A small masked spectrogram model, trained from scratch.
Training: adamw at rate 0.0014, 15200 steps, batches of 256.
Rows from block 9 of the encoder of a small masked spectrogram model, named by matrix and row number. Rows with one number belong to one neuron. Each number is 128 + 32 x the weight over its row's rms, rounded and kept within 0 to 255. All counts start at 0. Numbers have three digits each.
After each neuron's rows are labels from the 100 clips, of 14848, where the neuron reaches its largest size: "responds to" is what is common among them. Only what is clearly more common there than usual is listed. The data: short pieces for a synthesised band: melody, chords, bass and drums.
# gate: MLP gate (encoder.blocks.9.mlp.gate.weight, 848x320), inputs 80-159
# fc1: MLP up (encoder.blocks.9.mlp.fc1.weight, 848x320), inputs 80-159
# fc2: MLP down (encoder.blocks.9.mlp.fc2.weight, 320x848, transposed), outputs 80-159

gate.631:110120150165133175090166107137073091095111147133185140162104116083063145145106133112140125140100046057147141130113151127106126130091151144159100151129146083099173162116107135182158123125123166102064114136127144182139115123173096110099155140
fc1.631:129126095087156136062133165087119105136162073081094179135126119111111057132064168121057076162107128128149156137088105105100084113172095127120124139153116137088137135089098164135139136121110084150147063142093145153136139118163132134145154103
fc2.631:117100153108166180209061177132118125154126075143147093153131137128142142081097139088072169135182166117215093124156091119179113103086160142131144159165117136146134105149130099167082155134135155138187155160075139119155071099138141134133148160
responds to: tempo: 160 to 170 bpm; tempo: 150 to 160 bpm; tempo: 140 to 150 bpm

gate.508:129085090141144132168131199113139191106131143131102146077143089103115116176138095087122136123111165093128081131141153111128108069109128101128088111149113070145108048156143084098180114128141107130176108127109136145108107088155141087137107212
fc1.508:092157157085192161106143128151138118121132078082190156128157117127102152150081153067136160094103149150137082133172149097119082146125108110168114099111164119138122167121155121148119136141124116103161143178089131195126155151126124175140144117
fc2.508:129129107123134138113137177157104168160170141116173205105085173148091197142160143110132114169123142134081133214113123097117102157141120153116078108157070133173124162126039181099152163129090087110071087093138181115120110175160149123099151147
responds to: tempo: 160 to 170 bpm; plucked string-like

gate.363:130181121083130133072144166141076096159176127155089183106099149110128077213123144143151159122139139118140111093077110098130162145124112141141140165174152147116084147142097191123098079109153145112080121058114148054119117143137118145132102130
fc1.363:124111097110063136092114154134106058170182154138158106224141096118086135141105176113133148140148101160184139083062123148103167111192141133115091161113148166129039179122087125149142107116114152137159088105132057166128075099217110147066148179
fc2.363:080138143166160177123107125186142125106122081165114141139153147161140197111146150105081169102093153116150103139173117110112075124043134099163144128129178169144052070144141133179117097077102120144149115125107117123127056109149129145183155163
responds to: tempo: 160 to 170 bpm; tempo: 150 to 160 bpm

gate.750:089142139140165141105161129121087088093111099072093165193126133169129136132084125165139121085104146167156145132112146195199110138160110141092117104060101119100132155101139139121171135111094136131144138144117209062041073143128085189188153131
fc1.750:140133142122148078138184100157097109171119127114106184099103137086145126103126123141123126180114111159098100125172094144168121129170135116219090194079164166163103099127135132075106094121128085163110148072116151163139089113098163133083130060
fc2.750:112136171123101134233122147153154176084152121116149129091117186096104132159116094139122085089101121159157107119149159122179091092144152124194104118126045074135143133153167076089106174102088112139082097074126139174160108075191153090137111080
responds to: reverberation; text has "room"; text has "reverberant"

gate.271:092155169110167085113074122166109185122107063111062128075092123146100108153073118119108112162083158152110148153095066127160159087106103109198148096144115119107141127151092110091152119127078122127152122059191169085136115169131130123157142073
fc1.271:145104078112137104109133189116140137125112137127143132124128141097075162136144147139154149171110160096180139116111080095071123115155133185091084096141178195156134105122145141109081180076127093123123136153151118178147134168095120080123132138
fc2.271:138112078131194113158097111099100135115132145150036116138122117150129132111132127047158151090132080084090195091140166111113120126087136150069083100113144106121095114112087124114142129128177170102100097119150168098103112173124157125166168116
responds to: harpsichord-like

gate.420:120170041131124138056110114132114126139085113119122133125076162182137113107097091117150149108133067099140141113078109164119177131100142172117109192078148131120137163165081169129102116126124171094102105099163171092139108096104070127077073111
fc1.420:109141089119117154110143104132128072151171121145080124059136142114102153144124141106158111130207171116133169163111141106123091152136097198197111105158144143199074086138168134144120149130131138104119159042150170070133113140133190093090117124
fc2.420:172048132098179111120073143161153136079153135144138153098091110147117165117147128163170131093122098135171154181117107087121109144104098185097150149094152122068107083102165097162153181070106162130118126140089109169148073138166142130190129176
responds to: tempo: 160 to 170 bpm

gate.437:153123182094096105099123137113175104145083173136172120167154220114150100108097164136132173170085151111102092132065167098115192095104084146120111128115106149105175113151073116182157161121185101148117128131165093065151131105079109050141171058
fc1.437:117154175076086139135166143104144144109151106131155093120136048129146118177136181162079110098122115135125105130056093118133077130170138119215183150126163095195109093123116051072112067148088097095120115145082146138117105118153125150077111145
fc2.437:157136108067107070076128155156145133135183152163111188220082097149184173124172137140078166164139130117147133123123152213109127135108163092154120158182131155126136177147159083076188110113122173131194086105149104127140168123100105153093126120
responds to: harpsichord-like

gate.476:093177122155067128175062184112148104116170123125157095102193143127084148148153144143132161093109116124069159161152127135123214111079110185172147081165107131186137110157089091150142132138146129119150069160148155144128193102150045151060162170
fc1.476:157168145137128140131127075128094165169080106134126125140110121158138095142130095156071098125147124155145108099097103064150162166130130110155134105083143120128112148210142174118101133118154087137111124143171136139124137090062158169186087082
fc2.476:165103170111133104127125114116140206130124124166140061091134148136160109115175100178125174060173097135140098138086158089140066157150095144133103212097084152117150178202117205166116113137149124151144104139120122158140174089126152107150114136
responds to: harpsichord-like

gate.461:065157135072137120092137160141186186123178108105127108162170106098158107157119123151091121177109182117160062144095106167143072124074102126102060121165093140167118128123126127133128108144148101090103153156097156103179153168120101091104083133
fc1.461:121177116090148113196157101130152134107132115124079118138124159102061107098109146138092198124159151100124124219142144110105129222137106153103106130162088149137135124114074143102110129165053050128145124105098108134123068082168120085129045107
fc2.461:183109141154137144125197144071097175129110107155149164165122169118121123211085151184174136086156099084129120113202145115074154116095126098125114133061173093166104102144132105170125143156146125162121184175089145093137137125108139136070164196
responds to: reverberation; text has "room"; text has "reverberant"

gate.169:111116083144109076110103122131147099113119098091124160176105180200104162099192134192104103115171111126151115150065152174145150120115148172114136133126098125158152119121104075105087111144114184106138161159113116069073104118084134102138142113
fc1.169:153099074145182158159100128124099069112156115138144129091102167139136128146156167100158154102037115112146071195145063119124136187156165170096108136082129092071138129125151115162142111152151168140155014139112148105166117147122167112124121135
fc2.169:163147097163179100135135090090132130115141121137115112098126057153141125131110121072129128131164151152161104177103139166085134189126168124119151131115148112093085117138124162104159149128132198088080080171134153122167086185151121100101159172
responds to: harpsichord-like; thin (high-pass)